config = dict(
    train_examples=195000,
    mlp_ratio=2,
    layers=12,
    beta2=0.99,
    adamw_lr_other_params=0.0017,
    steps=8100,
    epochs=21.3,
)
Rows from block 5 of a small multi-label image tagger, named by matrix and row number. Rows with one number within an expert belong to one neuron, the router's apart. Each number is 500 + 50 x the weight over its row's rms, rounded and kept within 0 to 999. All counts start at 0. Numbers have three digits each.
Before each expert's rows are labels from the 100 images, of 14848, where the router gives the expert most weight on average: "lies over" is the class under the peak. Only what is clearly more common there than usual is listed. The data: made-up waving flags.
# router: router (model.blocks.5.mlp.router.weight, 8x256, trained with AdamW), inputs 111-147
# up: expert up (model.blocks.5.mlp.up, 8x128x256), inputs 111-147
# down: expert down (model.blocks.5.mlp.down, 8x256x128, transposed), outputs 111-147

# expert 3
lies over: flag
router.3:546517460534443487488397492504483409582496526442518547470472549442480438447487516499489403413531539521494474416
up.0:495499535508526501500484654449496497492500482494495498481344564426502513525601504502497497609498486500416537528
down.0:560500503496495440397501476532543506367553486500521536522499528514509502399500501520491501498484503501489515499
up.1:561433500499502478409560594527496447506547455623513498498477499542389563482500530502500396601521502504489495497
down.1:502503488510502498514461505497500500500489482450435499471496502476542499499500546520568513494490489542457510492
up.2:492535515503697498500494524501532557499503558507501489500494613500506501501611490510510496718585486482567491502
down.2:520505505542492503489499390483497418499474473500473505599600417500527532493498593605495534413383468559506502552
up.3:501531388471503506497542467507473562501482515492462505717736489480490517491616497521495455499497526496495501493
down.3:471604547616514473513479502493438500492487502488526538482492502452499500524395532500461516501487507491499506585
up.4:493501497508518500511507535507500495460500433528467414558495594498503520500543474501511503446489500494589554517
down.4:483507300474406477483438500500515503454450495502465500498557495490478526500301439499500526542528503473430500500
up.5:512414475584545479500502498461521500493561443503478432410623499493443618362499508445500500651503509548394503478
down.5:500502495503499490497559401499433479499591503469509531521479500517619506501499474500498495499280507499501471597
up.6:459554498501452505509521491551494494471390425497568496513497473492508488468503473506493482500498501496493531508
down.6:507469516511501499445346518500494493552501507490515483524490494498468503500460502500488463778508400502526506488
up.7:498474498512500499478504394453503503606498466546503500430507535554467451590817500480487489528487438583510503489
down.7:440501490442559498544516504501500451500582487484479499499493490562564528453225500489503498390500485463505428496
up.8:555497559486578496500505500545468500453487521541494521480466481499500512494406369510507679460484419501501499531
down.8:502487503500495502578494485477500500500497506500501393477507475499508500499509513385458496500697498476391508517
up.9:490499498479500494476669477446511423456522515534497524501486502478500480502539497498530504497478463407443502578
down.9:578501500532433504506256510577481571500487472507500516510441448580489528498488561473545501395519500536522422507
up.10:507463447477493402483499525497528504464517466471568500476507562480469500583780504548500478502381502556438503522
down.10:501575470508506520413505495487509495500529421531486509497496358514564487488360556501552529492489582498482500440
up.11:420501495527496452408507600438499486231500694511496511432411510438504517525503500491480552550577452500464446469
down.11:478500466559500500501484493433502532680441369531365510572514591502497502493380524487500531473544500484505532609
up.12:441496541580539428502479508452521501450502519505497433502420506589536472502500516429446503499530498492489496499
down.12:499516536512407505500510502464391431487511488616399496501507490403505569450526499494486441608503482506538517500
up.13:500520458557498521488571512500507500293442511500503497504558585254493548498530498502503482486502500398437499517
down.13:476495509492560502444499497528544571397594490475497504422394573613500686482539500501486568502496495493472503513
up.14:499497882469501599499499518506555598584485500502514488494501489481455489483491488543467505419508468541500493497
down.14:500501306501498496501519418639500499507432504520490502465479499385511509494534511502497426517494500503498506499
up.15:482564537470500530496499496381529568399504558549506561458795481510507491503500546504457498499502479563487499494
down.15:501562499495500464585593487499500485454606496449499500528485493500507516497473468569495420499534588506501661466
up.16:523497382448500490504481489527493518498455506511468559521440500503476509505499421479512549511501501554499489509
down.16:572521507455504527509490592500512562502517388482550502511504498435502533499526399507427492425520391499456500525

# expert 5
lies over: backdrop
router.5:439505425503577485541549615426539511505483476470463579470518475577497435362548574476484527486473553537573525459
up.0:466498500537503503482767588501625305445505557498463512497473497585405503288434507516503497527489499501510473499
down.0:679479497492510486500270387500421830492442503494497507495500493462586580681522491500498499499541536504466493486
up.1:494332498503499501460519439479441609522536369559488500502503492500302467380610490504552499408478384500481537501
down.1:500641489493501509502367546498503368471490542500494533520502522501512503607479552509501493515504487505551560520
up.2:591497507720503503501494501487424500503509437509508473497454493500482490571469500498494519508500496502488504505
down.2:481510475349489527480464498499503534503500529500509464505500507521504480490505540501522500479513494498502619509
up.3:499470498519498498504474498502552586509485537519499495511447647495714701484539508500480503455513558542499503458
down.3:396515501461511493495502601501483496477501498499480500505490391508430355561503522500508512458457380503626500523
up.4:498491500613469547480501498484505497571503502490502500497498493514521420466448509499487477532515518509500428525
down.4:524527516463503476494505513504500485458481477437488503500484513529502498501552501499488497495467464524500500445
up.5:504489469408500498476500490508493494500514484500498492506519516505474421475536501499562517449498596584497461494
down.5:496492519502501492512516551519469496507500500507509507499490505473469498508495495500498470507496505449500537497
up.6:515502419508488514495501486504488503507499508502504503483501532490518501529493501504493436502467419500501496509
down.6:510499536474495496500502501476500449481506504411427504504481489498500531514502500491537606503501509497499502475
up.7:486507501500500499546463499502499498554506515489584490387501499501592502495480493500494506435490517489475472501
down.7:511483510503547497500486500525504511449514453506491491496512492488472501516508526501487503593503499497472486504
up.8:497374471506502522503505505520500484460482597502500505510500429500826522499497377496499502510501508490505500501
down.8:546672518500645493491514517482492501497498384498486502494513484498128507492501650505458492513502516526442461484
up.9:499500500484499493537499418486505500502494515501498484501379511592552498498503490253503494442569496503559503503
down.9:605493501494499529497520514500499506510524489508523487518492457515451531502494480717500527511458457500438509497
up.10:502500512446501504493407502498481499507479474500464457496571515577499529499516512549495506495468520457495495500
down.10:478500481500467501507577430516512510501468512509487512496474498523493494498499491493514500531573499493501458481
up.11:540493502492500525463561483501456506500508520574500503505497519503506345725490500494515495450475502485499489476
down.11:471500499498505517535500391481497502472540477490513488398473459486497540472507491500502502496500501502502413506
up.12:504519565499447427441466485489484533544498511505503500492490565506495518489467469516509513547501488484503500498
down.12:500498464445521484490513512500508398496490460504500513433500501408488473483495500493497501440503505508542451516
up.13:519475520499492516501501507553501493498497503498501491503501502500497485497500491506501486507502498492504493515
down.13:499498484499506506515500439529500486513497491499474494500488492476499503496521541486500500498498506498542504496
up.14:442483514436510502498500514604537548495467500529489580501499500499504500497580499493513500480502501504479539494
down.14:516502480499498500488502516497500459516526529459500498488506500519509498501485508476515499518501503472536489515
up.15:477477469499403504492649505491501495485500504453515499509555460475471492497500483473503496442500522503499496759
down.15:509505501507621500453401509579529496503529456569488518506497494502509469502501519508492431545501504489498498303
up.16:470500474490524472506523503485500498501507568493494582462491502500483451728504436636512426482449500475501501526
down.16:624504508447510487501457498497485508499501529500584482522512532496485528370500533504616536502494571490421503502

# expert 2
lies over: flag
router.2:516510547569530551454457411508530589568504596510451462558516493610515499429377465453468496498467539424497524468
up.0:486498499531730567572501500503453423500468505529484487449688499492505501530492499500386469500503526542530496488
down.0:501519509488501563516621495485497498507493459503508503564497500494504501491626505500500521509465502463534504502
up.1:500516427493567497533497493500502500350487496476497432502454525496540500537494477503409502502484609477490511563
down.1:499515495413511500504484414503517510491512504514458350672476444506502499499492501506492500488497465502509503510
up.2:505497446568500500509520787504493500506493482497501486514288500517516497538573500517495505512539555417449496517
down.2:511500591473497652498493467501502484498517502443506500498551525499516485490459506506492500503508501503443528494
up.3:450500500500484502535556496497528474511498522503514507502641494360503470496496582500488360523492500497502527494
down.3:553511486512473504498546451523531480411465469500565507537515313498707494295486500499494518510482511557441508478
up.4:500547500481694456522536473507579559529621498313515555543455438428480528506540502501494495497523393476508501670
down.4:500527557505423498375488468502499493391484524494458527498495635509469505501457520502638496467505834444510483460
up.5:466526502484500491469514522557472505502496500493489494495507494500494491480503513531523509486500499432503438590
down.5:481559503500512489502496497500498481498507491441531502505615394529506486495533494478507432498494487500497584496
up.6:509498500498499494433507472503499535713502536309498500496495500463517506508397515500506490527487510499566500473
down.6:400494488515500499472453494462430419237496500554479531475506735476497472503500507483498504486503538476417499538
up.7:499493625489503485500483451501500503541500431500420494470499421511338414494493498498502495539519502497474476501
down.7:500499322445494581501694505498493494500501499492513498499494527526539455505517397499528498474313480509496453611
up.8:461508420573500477500477512505440502492475497501421500479499574517453444541498501501503506360489514499488502529
down.8:478511712492489498569574473519500500495544493497501492495588500458497528507491502514499483521452504505498488532
up.9:495452497504621500520443533530444542495455480473503405509526522503500451571520495372519498489410484445462507483
down.9:508631517496500535562559487504486420603612465501498491507506379511493499642459593502491573493502456415526577566
up.10:485502485497484483484439495516487528478476577509504558534522477528531550498510504533503483528586254500433526501
down.10:417470529452636496553630500429517504499495475508473505357385539501390496518505497513500485678530436426503482520
up.11:497522502490470484499548468535494562577497493494470502415520498500497552486478501511477500500500490375659500448
down.11:516464562499533505429365534472475526498637490500489513494450459511505498538693539456396498501505500446508501498
up.12:509500545592501414503482499450501483489513497499501462500432501486437496493499499460478499494430504496467592476
down.12:505598423495482541467438489504471510502486531462499496424465411488607506507498499513510447475497523535508514502
up.13:499495499423600489464501483461498501498494500555502474500523502502540485552515503506481508511483526486501513502
down.13:419496506529527502504506484504541558541483501518500497501361499557492541401468527506569496437559499506515976486
up.14:500503500468482567474450435505466519327498354530498411134496505510497400411504540501489438528525547637503566423
down.14:495502733500497522504502500517532504685490628499497500501496495371450538634525500520442470426586502482499492443
up.15:503479419417501606409506452528537436476493500390509505559513572500511493471458490499499499573539490581489497480
down.15:479489522489514453623548441503513502518501680490543505501518459487488497519613504503506466496498497500481503501
up.16:492493638522500507501495628446467495577510513499494477498247517536494407521499510544593500493504499486533512464
down.16:540500295538519500646472500486498542512586476418459499465506552494512502366424448632500488563501570515411480574

# expert 6
lies over: flag
router.6:517489528537501520480533435523483603547468461447476489552601480540559541497427451418448537470578470488487478542
up.0:504516461446479415450527510496453500484486497616514538480528503500511469630506499501633509477464496493424499501
down.0:497476523499505474495518501508500500511458504494502521432579457568617481362331504525486486498463526535475500503
up.1:500487501502501515492173504494499561485503486477500524581531480545495503456486430500563418510508499603463492445
down.1:491476463497499489475598548557498501502610500498483461547501485507557500555471500537534500523500771512511410433
up.2:469489502408524576498534579457500589502516509525501505439500561502509474495466500498485490519609466507508502539
down.2:500495468506490418485542489656441486501491501512415420750586496492508520534499506505550508482457626570498468314
up.3:479530473495465444499524543444478528507497510499540531571495354491510508656393478638501489436491507497441552540
down.3:453516502477501499471439519499499545515429505511483502497322500520475500432511463437452451453485492500491495504
up.4:504500582449478499499526489552493500517455470535481499498483523503499458521494529574463429509532462499499541494
down.4:492500456458542501572523500506498523553478496514499499563497511471484421376430496472521504514500500408465501463
up.5:499501449423483551520460553500491468577513523513478502573343484538420500670498498419474500519500502497430508534
down.5:437532602502513504543538481473461570422495487549501486500496442495501499499503536478500500473581442521515438497
up.6:495453471501507408519519527520489319473496475551575501496504490502517522454742501497480475540500498445483461511
down.6:553512501487613466541501509480472527424487460375499501500487501495445480516274504509610448411502500486516518487
up.7:464518558505523500450412504503495624249529514502468500500503503510506491522514501510548501486489425584455517524
down.7:497500474607489482450518494501497474681492482597506461543498503527510538470491508550497509493456511509516479461
up.8:516501505505556524488533495490466500400490500515474463528500500492727499491500451468485563511563471540499498494
down.8:492501496500463416512471498492521477518403502499379414416499440453497499588533499500442497495465469516570502483
up.9:500437467537498511501501554462505643501567496521509548507495518490551485506669499542456434463516498501451497490
down.9:511510528498440511506482508512389436500500489489500512500427505529500506492327495519499500505422457528525413505
up.10:518681501513480505362499455466563550500486498498517343511571442505438603348531509500477501492550502492507581285
down.10:477472500498490491499532502464448500386502591456454547516433570493497499627513494496516513510500500178490519574
up.11:494502527469521510505530482539514502503510682518452467628500496496508459500437507480502542503534500468512504511
down.11:509501417468503497516516520445503495494503514498510500465500501536514521499402517501390516465573596513497502612
up.12:504518525472503528504501500516498363558481426518403395501498398508502512408498454464506479592503451641484693504
down.12:500630501491497537501494486500500503492460545531611499481222497503500508439492508471508498501500614502545524481
up.13:498560500427501452513452503474442444513502499600533523502513588503517511564341499489474599535501500506539530561
down.13:489497488533500523502553425506501496514515445492523445498518529490518500497487494520502524486512522449504487658
up.14:505473234500500491468469427502454519496558575517617374573551540501506499575494497496491518507501497499560517516
down.14:418484678498505494587498536499502501530491500484519500486474211537510496496498480505487491497504541502491495495
up.15:508485537518466498541471501494537471419517489406506469510524487413456496521489517427495492498503500539496444514
down.15:516509500503502501500519502501496504686504562459517498415500497556499489504523466521470499499588487496515496518
up.16:499460533506497473501486439532510557501526508487501408522500310444225575439501501500483500520506425499472501479
down.16:524586594620546490544618493499502490412495499503506499451500554489684514566470540472499370479500497500540491494